Weights of a small GAN: adamw at rate 0.00093, batches of 64.
Rows from block 11 of the discriminator, named by matrix and row number. Rows with one number belong to one channel. Each number is 200 + 20 x the weight over its row's rms, rounded and kept within 0 to 999. All counts start at 0. After the name is the row's rms in percent of the matrix's.
# convs0: first 3x3 conv (discriminator.blocks.11.convs.0.weight, 208x208x3x3), inputs 105-125, a 3x3 kernel for each
# convs1: second 3x3 conv (discriminator.blocks.11.convs.1.weight, 208x208x3x3, transposed), outputs 105-125, a 3x3 kernel for each
convs0.18,093,213,217,222,209,207,207,178,217,202,224,200,199,224,212,199,196,177,175,196,212,189,230,210,196,203,196,172,204,202,201,191,212,194,217,212,207,210,199,185,208,195,224,196,202,202,197,209,205,189,206,210,195,208,183,170,221,244,164,217,201,181,216,208,207,195,197,226,222,190,214,213,181,206,223,224,226,227,200,197,224,217,233,226,205,199,214,196,212,177,169,229,241,210,188,230,248,190,201,217,211,226,237,187,184,194,201,206,215,225,197,272,232,199,217,225,198,190,211,215,204,207,204,208,198,215,186,195,211,206,199,200,185,206,192,188,216,193,194,231,191,211,235,217,213,182,217,229,184,205,214,199,209,183,229,238,232,215,242,231,199,209,214,191,198,182,206,183,178,198,172,204,203,227,186,217,214,211,207,209,237,194,234,257,165,196,221,189,221,233
convs1.18,087,186,213,205,220,186,208,206,189,204,189,191,179,182,174,163,203,169,172,187,175,197,163,179,189,169,167,155,206,232,198,226,260,269,213,224,226,199,207,209,227,192,205,189,180,190,221,210,234,226,225,229,217,225,180,217,223,186,218,230,218,214,181,220,189,180,195,216,182,169,190,186,152,199,207,196,210,218,198,197,206,190,232,208,198,216,182,205,201,212,209,190,160,187,196,186,187,210,184,186,231,223,221,212,194,175,204,179,193,197,203,221,215,192,198,219,206,206,186,188,176,202,156,168,192,157,175,215,203,201,213,189,219,223,198,215,161,178,193,190,182,199,192,189,208,240,195,203,211,170,204,207,225,202,180,201,207,159,166,169,206,179,166,229,228,225,205,214,207,223,203,231,151,185,175,175,210,185,182,198,196,241,194,212,202,207,235,207,224,181
convs0.19,095,209,232,232,239,225,225,192,193,216,216,209,201,215,238,195,197,164,201,207,190,183,227,206,194,192,204,204,202,201,181,201,198,208,191,223,219,208,194,200,211,200,199,200,197,199,225,218,263,184,202,215,151,185,209,196,216,252,189,202,228,181,195,232,179,198,204,203,192,171,201,203,189,210,215,236,203,203,215,182,202,235,226,210,217,229,217,214,238,208,179,211,254,256,186,244,249,154,201,222,227,202,231,201,185,182,175,207,209,213,207,203,189,202,220,197,200,180,204,213,195,218,202,170,206,178,209,216,212,190,208,176,188,208,194,165,207,220,210,216,237,206,223,200,194,216,185,194,203,195,194,251,204,214,194,220,217,201,214,204,230,223,186,173,184,216,183,210,209,177,201,188,187,199,235,200,214,214,207,237,218,177,180,213,199,193,197,165,185,183
convs1.19,095,167,209,209,205,175,233,176,201,225,179,193,205,192,191,194,190,165,160,153,150,177,139,153,177,168,160,182,202,211,213,208,241,224,189,236,210,221,193,212,194,210,218,209,209,173,194,201,204,204,224,211,197,214,195,189,199,237,187,201,215,192,198,228,211,181,187,212,187,209,192,206,214,238,210,187,205,222,194,211,231,199,213,205,185,231,212,202,207,205,178,199,202,189,171,197,212,177,164,177,226,207,233,209,173,215,154,196,223,154,181,184,190,190,177,215,212,208,162,177,187,173,161,191,185,173,215,202,196,193,210,209,204,193,201,231,187,180,160,196,165,170,180,184,180,216,172,230,221,189,233,192,214,233,163,186,185,180,192,174,185,197,202,210,203,192,205,202,217,207,201,225,183,161,157,181,193,166,190,212,193,232,237,210,221,235,229,204,204,213
convs0.20,137,204,205,209,185,179,200,171,177,193,214,220,194,178,228,188,195,197,202,179,208,184,180,185,175,210,220,186,178,185,174,207,196,180,199,190,198,201,198,194,196,212,180,201,201,183,201,204,236,176,185,223,177,195,213,176,196,225,182,185,198,165,191,195,193,174,189,212,207,211,205,197,227,250,232,248,202,189,236,202,211,244,203,205,209,207,201,187,212,202,211,220,204,231,191,195,219,183,183,213,191,211,224,195,188,206,172,195,206,203,170,135,208,201,155,212,192,147,176,181,177,206,201,188,208,190,187,189,166,157,203,206,221,230,199,174,185,176,167,219,191,197,210,195,180,187,189,149,200,188,163,187,200,169,203,194,193,203,184,218,204,207,219,215,204,204,195,233,230,200,225,218,176,193,229,184,181,192,176,177,211,198,201,224,176,188,200,170,206,217
convs1.20,133,202,237,270,185,178,220,179,191,228,200,204,213,157,171,173,179,199,196,175,166,180,228,214,211,234,223,209,214,211,236,204,191,216,197,204,221,248,225,240,213,202,201,228,204,203,168,200,239,136,184,235,174,198,245,198,228,267,168,192,240,191,182,239,247,215,221,219,235,218,209,187,203,196,197,192,189,212,191,194,202,183,180,205,200,207,206,195,211,207,224,215,213,255,193,180,209,181,172,206,224,227,258,175,197,224,170,175,213,219,211,171,223,227,200,221,241,188,206,195,176,221,209,203,203,193,188,208,204,204,233,223,219,222,198,211,212,212,206,221,226,226,229,219,193,194,204,195,220,220,236,207,203,226,173,178,141,205,231,180,211,228,204,213,205,211,189,186,196,186,191,215,233,234,213,170,193,176,231,201,190,218,222,266,168,183,220,172,155,216
convs0.21,155,182,189,217,179,197,186,192,203,202,202,212,209,207,213,213,205,226,195,216,232,208,207,221,213,205,223,199,170,182,172,182,182,176,190,192,167,216,196,189,201,200,184,210,183,194,185,181,223,192,205,222,195,204,233,179,193,191,188,196,205,184,191,209,196,208,221,221,200,221,197,215,222,174,186,205,163,168,204,197,214,245,206,192,207,202,200,206,199,201,202,173,182,217,165,191,210,182,190,211,156,178,206,171,194,199,206,194,217,208,210,170,197,202,147,193,195,139,187,170,168,204,193,170,204,182,151,194,200,194,201,197,196,196,210,199,205,192,181,200,197,194,206,197,190,190,192,161,186,212,167,184,217,176,186,194,203,184,189,189,185,192,197,188,217,201,195,227,212,191,222,214,222,200,231,194,198,239,195,206,250,176,207,214,174,197,201,186,206,212
convs1.21,155,178,184,253,175,191,252,203,210,284,176,165,182,166,176,202,196,186,220,225,220,188,225,211,183,212,197,180,202,203,237,189,193,229,209,206,231,179,171,216,186,182,218,209,182,222,168,225,245,172,224,267,184,247,269,178,189,244,199,204,254,210,209,279,215,184,179,198,182,188,223,224,193,201,184,206,215,194,227,215,205,213,200,199,175,198,188,184,182,186,206,169,189,213,180,185,237,199,215,251,186,199,233,194,209,246,208,222,270,214,185,177,215,198,188,198,200,208,233,228,205,225,206,177,204,196,181,190,209,204,197,221,217,198,194,201,218,210,203,207,195,205,199,209,189,203,194,193,202,204,193,210,201,198,220,209,186,219,207,164,197,194,151,196,209,214,192,200,200,203,212,187,179,195,209,179,180,199,177,176,196,182,184,246,169,201,262,194,207,260
convs0.22,103,193,191,222,240,195,228,228,243,241,226,210,216,214,213,221,207,228,199,200,206,173,186,184,193,197,180,166,188,188,205,204,183,211,189,204,243,219,210,216,200,218,226,193,216,191,217,182,226,213,215,233,227,232,229,210,181,182,214,218,203,240,246,210,226,176,166,180,173,162,198,182,162,217,216,180,199,211,210,201,210,210,206,207,184,205,193,196,195,193,193,218,226,224,204,244,203,179,199,223,196,210,218,223,223,242,234,235,261,242,230,217,221,224,208,195,172,176,213,202,194,200,194,220,204,202,208,170,177,170,214,205,181,194,182,164,218,181,170,173,216,194,187,194,204,196,174,191,184,185,193,190,180,169,207,188,190,214,189,186,202,185,194,194,199,188,209,218,218,209,213,209,205,201,231,219,211,207,210,231,205,220,207,197,239,231,205,242,241,218
convs1.22,097,195,185,190,199,181,215,208,214,217,204,216,163,198,205,189,211,183,207,158,150,171,180,172,166,126,170,179,184,215,223,193,214,219,186,203,226,214,221,222,212,200,203,208,227,219,188,202,174,181,211,200,200,200,193,213,190,228,202,197,230,185,222,211,194,208,201,211,214,191,243,223,191,220,192,184,203,203,164,186,180,188,204,199,208,182,198,196,192,188,190,183,183,185,193,171,180,192,181,184,217,216,185,208,194,202,198,179,201,185,211,197,173,193,193,190,215,191,207,172,184,193,175,188,197,210,175,197,194,210,192,183,200,171,194,207,176,185,181,145,181,183,152,145,186,182,195,227,197,204,200,189,193,178,154,156,156,176,188,184,171,218,186,202,197,218,191,181,207,221,210,218,203,180,164,220,198,204,226,210,229,224,205,226,229,218,203,220,226,217
convs0.23,088,192,196,186,206,208,201,206,209,196,200,207,177,225,223,207,215,195,198,199,207,153,175,177,156,202,183,144,203,197,230,203,216,202,233,187,198,203,192,222,217,218,219,213,221,183,176,180,185,207,193,176,221,207,222,206,199,204,204,206,199,235,216,211,222,197,216,223,208,220,167,201,215,176,189,214,200,188,202,190,215,203,181,190,174,166,174,194,211,213,182,186,206,207,177,210,199,187,177,198,169,207,202,193,214,193,212,209,211,235,232,203,218,239,232,208,237,187,186,219,180,186,211,193,218,197,197,170,154,165,194,192,176,205,196,188,208,194,189,179,208,185,171,180,176,220,195,202,184,204,179,179,200,191,213,195,194,210,214,221,185,177,172,211,183,195,227,206,201,199,217,215,185,212,225,210,200,237,204,209,205,222,183,193,217,204,208,229,212,208
convs1.23,085,186,203,193,225,203,199,182,191,207,159,170,161,170,173,198,190,182,194,250,195,181,164,177,183,174,166,177,216,188,207,196,236,224,199,213,232,168,189,182,183,217,218,197,186,219,168,197,177,198,192,221,190,167,193,213,197,206,176,210,215,219,216,237,203,203,246,226,210,208,216,216,212,181,206,234,196,202,217,182,186,234,210,210,186,196,195,192,205,200,180,174,197,190,202,208,207,185,183,234,210,224,192,167,187,228,192,193,170,208,219,193,174,194,194,214,218,198,262,237,206,235,223,192,220,209,174,239,214,207,219,202,189,177,225,208,214,215,197,231,205,204,212,182,179,240,199,173,219,194,158,217,182,169,216,197,174,208,166,166,173,187,172,186,179,185,198,212,210,186,193,226,153,175,214,174,184,221,203,177,211,189,221,218,227,230,238,200,200,232
convs0.24,083,173,206,246,207,223,213,203,204,228,218,190,203,181,197,226,160,209,225,208,231,223,198,202,219,220,176,191,198,207,208,219,214,214,191,220,227,204,204,210,229,195,235,173,216,191,237,224,204,203,233,213,186,227,194,223,216,186,197,196,215,188,223,213,232,205,207,208,231,197,218,193,171,202,190,201,213,195,219,211,212,203,198,217,205,204,209,207,204,207,224,184,202,222,231,207,234,173,205,235,195,186,202,194,226,197,168,181,212,243,264,243,220,207,235,206,174,204,213,215,217,210,211,214,209,216,199,211,194,185,193,214,199,198,200,193,194,216,210,223,209,215,237,208,209,198,179,196,165,208,212,170,183,169,200,194,220,199,171,197,193,182,189,202,210,219,202,201,208,188,181,193,178,210,215,202,186,219,164,220,201,223,190,206,197,193,219,198,221,214
convs1.24,082,216,233,182,230,216,201,195,211,185,160,196,205,181,191,178,180,177,186,174,169,171,152,160,179,157,189,200,228,217,172,212,203,221,223,222,201,181,213,215,213,218,198,193,192,182,212,217,193,229,199,192,221,178,185,235,170,203,211,171,186,207,169,187,205,171,177,176,207,182,188,168,159,206,208,197,214,206,190,195,201,171,222,204,215,242,205,197,225,209,209,206,206,199,183,221,223,189,206,229,223,219,210,188,210,243,186,200,204,207,183,207,192,193,183,227,223,223,187,191,219,222,168,203,186,186,235,204,205,212,215,187,197,203,207,200,214,195,183,190,203,220,188,192,222,220,206,220,199,188,223,197,190,209,204,163,189,193,188,187,174,186,180,197,212,227,203,237,228,208,190,237,193,185,200,215,236,185,219,216,199,238,200,220,212,212,247,219,218,195
convs0.25,157,195,179,198,197,179,194,201,187,202,180,206,216,169,199,212,201,185,211,171,200,241,142,185,234,144,184,209,200,185,164,236,198,191,235,202,190,179,188,188,208,216,196,212,217,197,195,187,197,210,196,184,207,197,199,195,188,200,206,195,192,222,195,199,205,222,223,176,192,201,174,184,216,203,180,183,226,210,193,220,212,194,181,210,216,189,185,210,190,203,216,186,179,193,180,183,186,193,181,207,197,188,212,194,185,192,192,192,196,228,216,250,186,203,223,231,222,239,212,191,231,187,198,207,193,188,215,233,241,272,173,201,226,193,215,246,211,211,249,173,172,220,183,204,237,205,188,219,186,204,230,221,214,225,188,210,210,196,208,196,203,231,209,190,187,202,193,207,187,204,189,188,206,201,174,215,186,169,217,213,164,218,193,189,233,211,193,223,214,175
convs1.25,143,174,181,157,217,200,180,224,228,203,193,202,188,198,207,210,192,203,210,199,208,241,177,180,208,177,186,222,203,176,169,214,189,174,227,207,181,191,173,167,189,180,181,193,191,182,209,196,135,225,207,161,211,209,158,180,180,152,208,191,181,218,216,207,194,203,190,191,221,192,194,207,194,193,199,181,211,209,174,189,171,172,187,189,193,201,203,199,183,197,190,187,171,148,213,213,184,227,224,195,194,185,140,213,202,172,222,201,195,194,226,250,180,206,250,175,214,211,192,223,259,172,195,245,182,202,233,202,217,210,187,198,203,178,205,205,191,201,239,170,194,213,182,196,223,182,184,272,169,208,252,175,192,234,181,198,227,175,179,202,167,187,207,219,204,204,203,201,212,212,204,200,230,173,141,249,219,162,233,209,173,173,182,161,197,199,195,216,218,198
convs0.26,112,209,210,183,205,220,191,207,218,184,199,187,222,227,220,203,230,236,218,204,198,165,218,200,170,202,169,144,180,191,226,171,220,204,180,196,201,191,185,202,202,213,201,198,187,229,205,210,216,216,177,190,219,192,182,200,203,176,203,197,188,223,200,168,241,205,214,202,195,206,197,209,223,175,196,200,203,191,229,187,197,191,207,197,205,193,208,202,193,214,203,182,190,196,189,200,202,189,192,220,208,226,194,209,210,208,231,207,205,244,243,200,192,174,177,193,211,187,207,229,210,225,233,210,193,213,203,213,199,215,233,205,183,248,194,201,184,213,187,206,206,176,188,213,192,203,235,186,193,222,207,172,207,200,240,181,214,217,185,206,203,202,207,196,198,185,176,218,184,185,194,173,203,179,239,213,196,212,223,195,212,198,200,190,196,200,191,231,212,200
convs1.26,100,129,179,167,186,200,204,177,219,201,176,211,212,212,221,201,202,209,220,216,214,200,208,184,178,196,177,166,187,196,220,206,224,233,205,217,213,152,201,192,202,208,230,200,206,223,179,190,214,175,209,208,193,198,215,138,186,167,165,211,217,170,228,227,203,197,208,192,206,218,209,182,209,199,222,205,223,208,217,181,191,210,188,209,181,214,225,199,215,207,206,163,199,198,185,228,237,195,250,235,155,193,198,177,210,219,185,192,207,212,206,197,206,199,186,212,181,202,195,187,181,183,165,154,167,184,163,202,192,197,197,172,184,204,163,171,222,234,220,193,221,203,187,189,199,210,202,165,209,180,151,172,187,161,222,201,199,217,181,203,199,210,183,217,212,215,231,209,214,206,204,193,170,194,216,185,163,227,197,220,217,133,160,179,172,194,220,174,203,195
convs0.27,084,203,209,221,193,248,191,181,229,210,203,199,241,179,196,204,198,183,204,224,182,171,247,210,197,225,206,178,223,185,211,166,169,205,215,192,188,193,186,217,216,196,233,227,197,239,235,211,207,241,214,170,189,221,199,237,264,212,214,226,223,181,227,202,201,175,193,204,192,169,199,204,188,187,217,199,228,237,216,211,224,214,224,231,223,194,215,171,218,211,197,218,245,237,182,213,206,208,208,197,200,223,208,231,207,174,194,225,197,217,195,210,207,186,163,163,168,200,197,182,178,202,188,206,216,173,195,185,173,152,173,181,187,176,183,163,190,220,225,212,214,202,202,219,206,226,203,225,190,217,179,195,202,198,193,223,227,226,221,181,200,206,235,219,216,171,201,204,180,203,214,180,184,203,208,207,221,240,234,217,208,211,250,228,205,223,200,219,237,205
convs1.27,087,200,193,199,226,205,184,171,174,154,220,196,193,209,212,178,200,197,170,166,176,221,170,170,206,181,143,167,219,218,213,191,248,243,203,204,211,210,212,215,254,222,198,253,214,184,194,167,205,192,203,244,215,219,215,187,188,178,208,221,182,223,187,185,200,183,179,185,218,179,189,183,181,222,232,225,222,228,228,218,205,254,192,201,213,203,217,209,210,203,209,190,197,215,227,195,180,193,199,196,210,241,226,218,220,218,200,172,228,213,210,196,198,204,191,206,227,200,197,185,198,179,176,160,207,171,210,206,187,194,218,202,186,215,197,190,191,165,184,192,160,198,199,172,187,190,188,207,183,179,162,190,178,210,178,184,189,143,160,168,177,180,195,239,210,231,231,242,190,207,221,216,171,178,215,237,227,216,222,221,238,236,201,212,237,203,219,195,223,200
convs0.28,098,237,198,216,219,198,196,229,206,181,185,198,184,173,221,179,220,201,186,160,193,170,181,188,183,165,177,191,235,206,222,230,192,212,185,211,198,198,188,191,205,212,179,222,185,206,208,197,207,189,166,202,216,181,211,188,199,192,214,169,183,209,188,200,180,199,189,159,202,194,160,218,191,223,204,210,184,191,189,177,182,184,209,214,214,190,203,217,194,193,178,175,196,213,183,196,188,194,205,193,227,214,231,220,196,188,223,204,185,201,189,186,218,195,202,214,199,193,191,201,196,222,222,206,227,195,196,163,173,168,198,209,217,203,211,212,168,168,191,185,191,176,149,183,161,178,183,185,198,186,175,184,155,193,203,188,188,176,228,189,200,203,181,201,218,218,194,204,197,217,220,230,162,192,177,171,204,206,207,199,194,233,233,213,224,190,191,215,222,206
convs1.28,097,237,184,233,204,165,172,190,210,218,194,208,171,210,200,183,202,197,190,171,203,213,196,212,195,194,191,187,230,217,212,191,217,205,213,229,229,244,218,212,214,210,188,196,213,228,191,191,185,178,181,195,181,173,189,237,178,209,172,187,166,201,168,211,224,243,199,246,221,228,230,238,233,212,197,184,200,199,175,216,189,199,187,192,190,199,194,214,194,199,199,199,187,181,172,178,164,214,213,172,188,195,197,181,143,190,188,196,194,190,190,184,203,203,192,195,184,184,218,193,213,197,212,189,184,212,161,207,216,200,215,211,221,196,177,210,215,216,220,217,211,216,203,204,184,208,222,211,209,235,228,176,209,194,196,197,194,209,212,207,171,181,198,179,215,209,213,198,208,188,203,222,219,213,216,200,197,213,251,245,230,198,173,194,208,174,166,195,178,178
convs0.29,102,184,187,197,217,225,222,239,232,225,217,208,219,211,216,211,194,204,214,211,209,208,184,216,193,220,206,198,211,194,222,195,192,208,222,210,229,202,214,216,215,221,208,198,206,213,207,200,199,214,212,220,215,214,225,191,200,223,221,192,210,199,195,190,225,210,207,181,224,204,182,187,173,190,197,175,220,239,189,215,217,217,181,215,214,207,189,207,181,180,201,207,204,193,192,201,222,191,196,210,170,184,216,222,217,241,230,225,202,225,219,218,236,212,253,224,197,215,189,205,204,223,204,209,226,208,201,185,183,199,180,207,195,212,203,183,191,178,160,181,185,190,186,175,197,198,168,208,220,180,210,190,180,189,189,197,210,201,215,200,207,225,190,184,197,215,161,216,212,185,192,213,203,222,198,218,248,224,214,219,219,199,197,211,226,217,209,236,221,228
convs1.29,091,215,189,205,198,202,210,205,172,227,219,205,141,180,184,156,201,175,181,187,220,197,182,168,210,190,176,190,189,207,224,219,196,217,217,196,223,214,225,159,207,219,189,199,202,156,191,211,177,190,229,218,212,202,228,222,184,200,228,201,196,228,208,218,211,215,222,214,236,210,250,209,187,191,204,193,200,245,218,200,227,176,200,226,202,225,206,194,222,219,195,196,186,167,197,205,151,207,179,183,248,213,176,207,183,197,213,193,205,214,210,208,197,218,229,208,206,214,181,213,227,198,176,217,221,227,215,247,215,229,218,231,234,201,224,207,197,199,194,177,185,186,169,156,216,191,196,233,189,167,184,174,199,209,197,188,168,186,175,173,161,199,179,195,207,203,190,225,214,201,222,239,194,171,144,223,237,197,198,215,170,215,205,177,212,231,205,213,212,217
convs0.30,155,197,211,230,165,188,193,161,172,180,211,209,206,188,188,194,183,189,180,205,192,196,181,186,177,171,167,166,219,218,205,205,218,209,218,218,241,188,187,183,204,201,201,214,217,220,211,225,247,201,174,209,181,184,193,212,216,234,197,180,198,176,182,199,168,165,156,207,209,192,238,230,210,252,246,264,202,186,220,197,188,198,203,197,203,201,204,191,189,202,183,187,196,227,178,175,192,165,161,191,235,225,250,188,190,188,181,181,177,199,169,150,230,202,174,214,219,168,224,200,191,214,206,192,200,198,158,199,171,164,217,205,189,232,208,193,180,174,170,210,206,216,192,195,198,183,192,178,198,202,165,195,200,179,188,198,173,223,208,189,227,223,192,183,206,234,198,198,213,183,212,206,170,190,192,180,180,186,216,210,205,219,200,247,189,203,187,203,210,185
convs1.30,140,223,233,248,193,211,234,192,203,224,226,221,210,221,203,187,214,189,190,171,170,176,208,204,184,202,203,194,217,217,200,215,210,220,197,216,208,238,228,242,207,196,224,223,209,205,219,214,205,192,205,210,214,222,242,228,233,249,187,207,234,198,202,220,224,208,218,220,193,199,202,211,202,186,199,192,186,182,172,213,195,176,203,184,202,209,204,194,200,202,200,238,230,246,201,201,202,192,192,206,234,249,272,218,214,230,200,207,235,178,180,194,221,205,197,218,220,211,176,170,185,223,234,200,197,198,189,191,186,192,218,228,214,207,209,206,204,187,202,211,203,199,180,195,201,209,202,196,233,203,208,187,199,206,156,145,155,192,199,184,199,199,184,206,195,199,204,208,214,216,193,216,228,224,213,192,180,180,213,216,192,258,231,258,219,213,242,216,212,243
convs0.31,079,199,212,190,192,206,196,199,168,224,202,221,221,201,203,204,204,190,191,226,193,197,250,230,211,205,229,203,179,186,219,192,220,230,213,189,178,171,220,192,180,184,193,198,194,218,168,187,190,174,208,195,175,194,183,215,196,204,176,203,190,181,199,174,219,234,188,217,221,219,200,204,239,209,211,213,209,200,219,205,203,213,222,223,214,218,185,185,218,202,202,219,213,200,198,190,198,184,194,177,219,200,192,231,209,185,194,202,206,253,204,214,220,198,212,204,227,218,208,199,185,204,206,214,176,209,219,238,222,186,227,218,194,208,214,207,215,199,193,207,211,207,213,225,194,198,208,205,203,190,195,200,206,199,240,220,213,207,235,224,209,186,209,171,179,202,199,188,197,194,200,187,219,224,196,220,167,173,189,204,223,174,186,207,222,203,203,220,176,221
convs1.31,080,188,190,192,228,196,191,184,181,222,174,173,162,168,184,180,165,183,169,196,198,186,158,139,196,167,183,189,228,229,206,243,241,228,194,221,209,184,193,204,211,203,196,190,199,196,207,169,174,212,216,189,203,208,160,197,201,190,195,189,173,191,178,190,195,176,156,217,214,173,205,159,183,209,224,194,222,197,208,197,159,179,232,204,207,240,228,187,202,207,209,155,203,182,164,226,216,181,212,206,202,235,160,198,189,172,184,144,193,211,203,240,238,203,210,226,206,213,233,179,191,189,164,207,204,192,173,185,205,211,188,182,190,197,199,172,217,160,207,185,149,202,185,194,203,189,223,225,190,190,235,181,197,219,212,169,177,177,159,203,205,165,195,229,220,266,217,244,252,221,224,237,162,213,187,170,186,196,189,210,187,223,204,184,193,195,185,201,209,178
convs0.32,086,199,210,202,192,199,229,197,195,196,225,211,203,179,187,207,182,179,201,244,239,184,219,212,224,223,179,185,242,227,200,220,213,215,223,232,217,203,202,212,209,215,209,225,220,222,172,225,216,188,168,205,194,206,208,190,202,236,152,208,208,174,243,199,200,194,215,212,207,195,205,192,193,207,205,187,228,229,223,210,225,216,228,208,202,237,209,200,205,193,199,196,202,236,195,240,228,154,204,199,196,247,224,197,216,207,166,205,202,235,220,250,204,218,245,213,201,196,192,218,184,195,209,193,214,194,199,204,233,217,222,211,194,243,190,173,211,215,201,206,222,226,237,191,196,199,196,232,194,196,200,196,191,220,199,201,177,212,214,193,197,198,187,193,197,217,195,170,160,203,227,191,208,215,209,208,224,204,208,216,205,188,203,241,178,210,211,165,193,220
convs1.32,086,215,206,177,206,186,209,183,195,190,175,198,186,182,183,196,173,184,175,173,173,193,173,172,199,167,192,203,185,219,214,221,234,219,186,217,216,192,200,198,208,223,210,191,188,148,213,202,202,220,218,220,212,218,215,214,236,178,217,196,221,203,226,207,208,187,202,218,228,192,200,190,172,183,192,188,198,191,180,198,225,161,203,221,216,218,204,184,221,214,188,185,167,188,191,161,225,157,192,204,256,229,194,241,212,203,247,186,227,227,203,224,201,204,214,226,212,212,199,168,214,213,183,208,220,177,202,224,188,207,198,216,210,185,175,205,183,179,214,192,189,207,207,191,191,209,187,237,204,191,211,188,203,238,193,180,176,184,161,194,174,180,191,201,219,190,210,228,227,197,198,247,172,178,178,166,191,177,189,187,179,202,222,206,240,227,221,216,198,216
convs0.33,093,170,190,191,216,216,224,242,217,209,223,222,214,205,202,210,213,218,184,196,220,185,197,182,168,181,186,181,188,210,205,209,207,181,236,207,208,223,212,219,226,191,183,189,191,191,166,216,214,224,189,201,231,245,228,202,210,202,197,206,234,209,223,225,201,206,198,194,222,187,174,181,181,202,206,202,212,194,210,207,217,210,193,214,196,187,214,190,189,185,177,189,197,210,201,234,237,173,209,240,199,210,214,187,209,247,192,205,230,200,224,228,188,214,243,192,183,193,227,190,227,202,217,187,182,206,201,228,205,184,202,205,168,190,181,173,172,174,176,207,206,184,180,188,209,203,199,190,164,201,216,157,172,180,197,214,212,192,202,224,182,192,192,191,215,207,217,224,209,233,200,187,195,213,200,215,203,230,232,175,214,203,210,209,193,198,220,177,208,223
convs1.33,083,202,213,211,193,181,204,213,205,203,160,136,181,197,170,197,192,192,157,205,183,197,170,176,184,166,173,196,222,209,213,208,217,259,205,220,212,193,227,216,202,228,200,197,194,193,212,238,200,216,221,222,208,224,209,208,193,184,219,228,213,202,201,221,194,207,191,203,218,165,170,156,162,200,204,201,181,184,173,173,215,175,231,213,181,224,224,238,232,194,193,182,190,178,242,182,201,202,176,194,229,198,210,225,185,244,219,208,232,192,204,192,194,186,194,204,201,190,227,189,217,198,206,217,239,236,194,199,213,217,217,187,206,218,221,234,197,187,188,181,188,192,183,183,156,188,191,186,215,163,172,207,218,210,174,154,183,166,146,183,194,173,200,180,188,213,194,243,219,210,197,210,187,224,215,222,230,221,214,226,236,190,227,176,233,222,218,221,248,212
convs0.34,083,191,195,207,190,177,199,204,183,200,186,191,178,179,192,167,197,211,177,234,244,252,261,242,219,256,248,217,173,190,186,175,168,228,160,175,207,188,175,160,177,172,184,168,186,180,168,209,191,185,185,209,206,179,187,175,189,206,209,177,183,202,157,196,230,229,203,183,192,212,247,200,184,181,206,164,204,197,209,183,186,191,182,234,211,222,206,226,224,215,215,186,204,167,187,197,217,186,208,214,191,190,170,178,189,173,202,162,173,220,224,196,210,225,179,221,224,195,204,197,206,199,194,191,212,219,211,224,247,179,214,193,201,206,219,235,238,202,211,203,233,194,209,242,232,191,217,216,197,225,235,238,220,209,212,217,235,216,223,196,230,224,224,191,213,196,187,183,189,190,177,195,189,191,171,218,203,184,210,177,180,175,174,183,209,194,212,231,227,196
convs1.34,088,193,207,206,184,231,204,179,195,169,165,188,225,144,177,191,191,203,187,188,165,196,170,187,166,183,168,207,200,243,226,216,222,221,200,202,196,173,203,226,192,247,182,173,183,200,202,199,184,203,188,197,211,182,212,178,218,200,169,201,193,182,193,196,210,203,198,178,193,179,202,170,176,209,199,211,198,211,186,197,197,180,200,199,203,223,184,203,196,213,222,185,182,178,175,181,177,176,203,183,209,210,198,181,205,182,160,154,187,214,237,219,211,226,215,242,226,242,172,198,200,193,193,226,213,189,211,241,242,215,221,188,212,232,236,211,188,186,192,202,169,197,204,188,220,177,207,213,177,203,174,198,173,212,197,188,192,180,146,172,197,196,193,218,213,224,235,215,211,219,209,242,180,185,194,192,182,181,170,174,148,161,207,191,202,215,202,175,235,209
convs0.35,119,240,233,220,184,191,207,169,221,200,194,243,201,182,212,198,188,208,184,182,185,160,188,179,156,197,212,174,184,221,211,207,201,190,192,207,239,183,190,226,198,198,200,203,220,230,225,221,234,156,177,222,157,179,211,216,191,243,198,200,228,168,193,210,203,159,190,214,206,219,224,189,221,254,232,200,188,213,225,179,203,218,203,202,187,212,221,195,205,219,193,196,236,232,187,205,218,153,188,211,206,189,207,197,206,212,165,174,189,196,193,156,222,187,174,190,177,162,203,216,200,228,213,194,219,212,195,202,181,159,214,187,159,217,196,180,196,197,178,212,200,220,197,218,214,192,176,171,200,203,178,216,225,187,191,185,197,217,182,185,224,183,196,209,203,195,199,200,220,189,204,221,180,189,234,182,187,196,198,181,208,205,209,221,202,201,216,165,177,204
convs1.35,114,199,221,251,201,204,236,194,184,227,192,214,236,193,210,179,203,182,167,178,193,140,214,196,183,206,196,187,209,204,210,188,209,202,193,196,204,232,227,230,210,201,229,212,203,208,180,204,235,166,195,253,183,226,251,223,215,249,191,206,229,208,194,226,200,205,204,195,197,213,190,217,187,194,221,216,214,200,213,215,227,198,189,208,202,202,205,199,206,204,199,211,224,235,178,212,226,188,208,226,218,232,253,186,200,227,174,180,203,212,203,189,239,223,202,229,218,177,202,182,163,232,212,191,220,184,159,197,207,188,199,234,200,225,205,190,199,167,194,186,191,165,189,168,187,197,186,173,231,210,179,220,181,171,193,178,167,205,215,184,211,209,199,202,205,215,190,181,200,193,181,193,198,215,240,191,170,217,166,200,212,222,241,252,205,230,240,205,204,240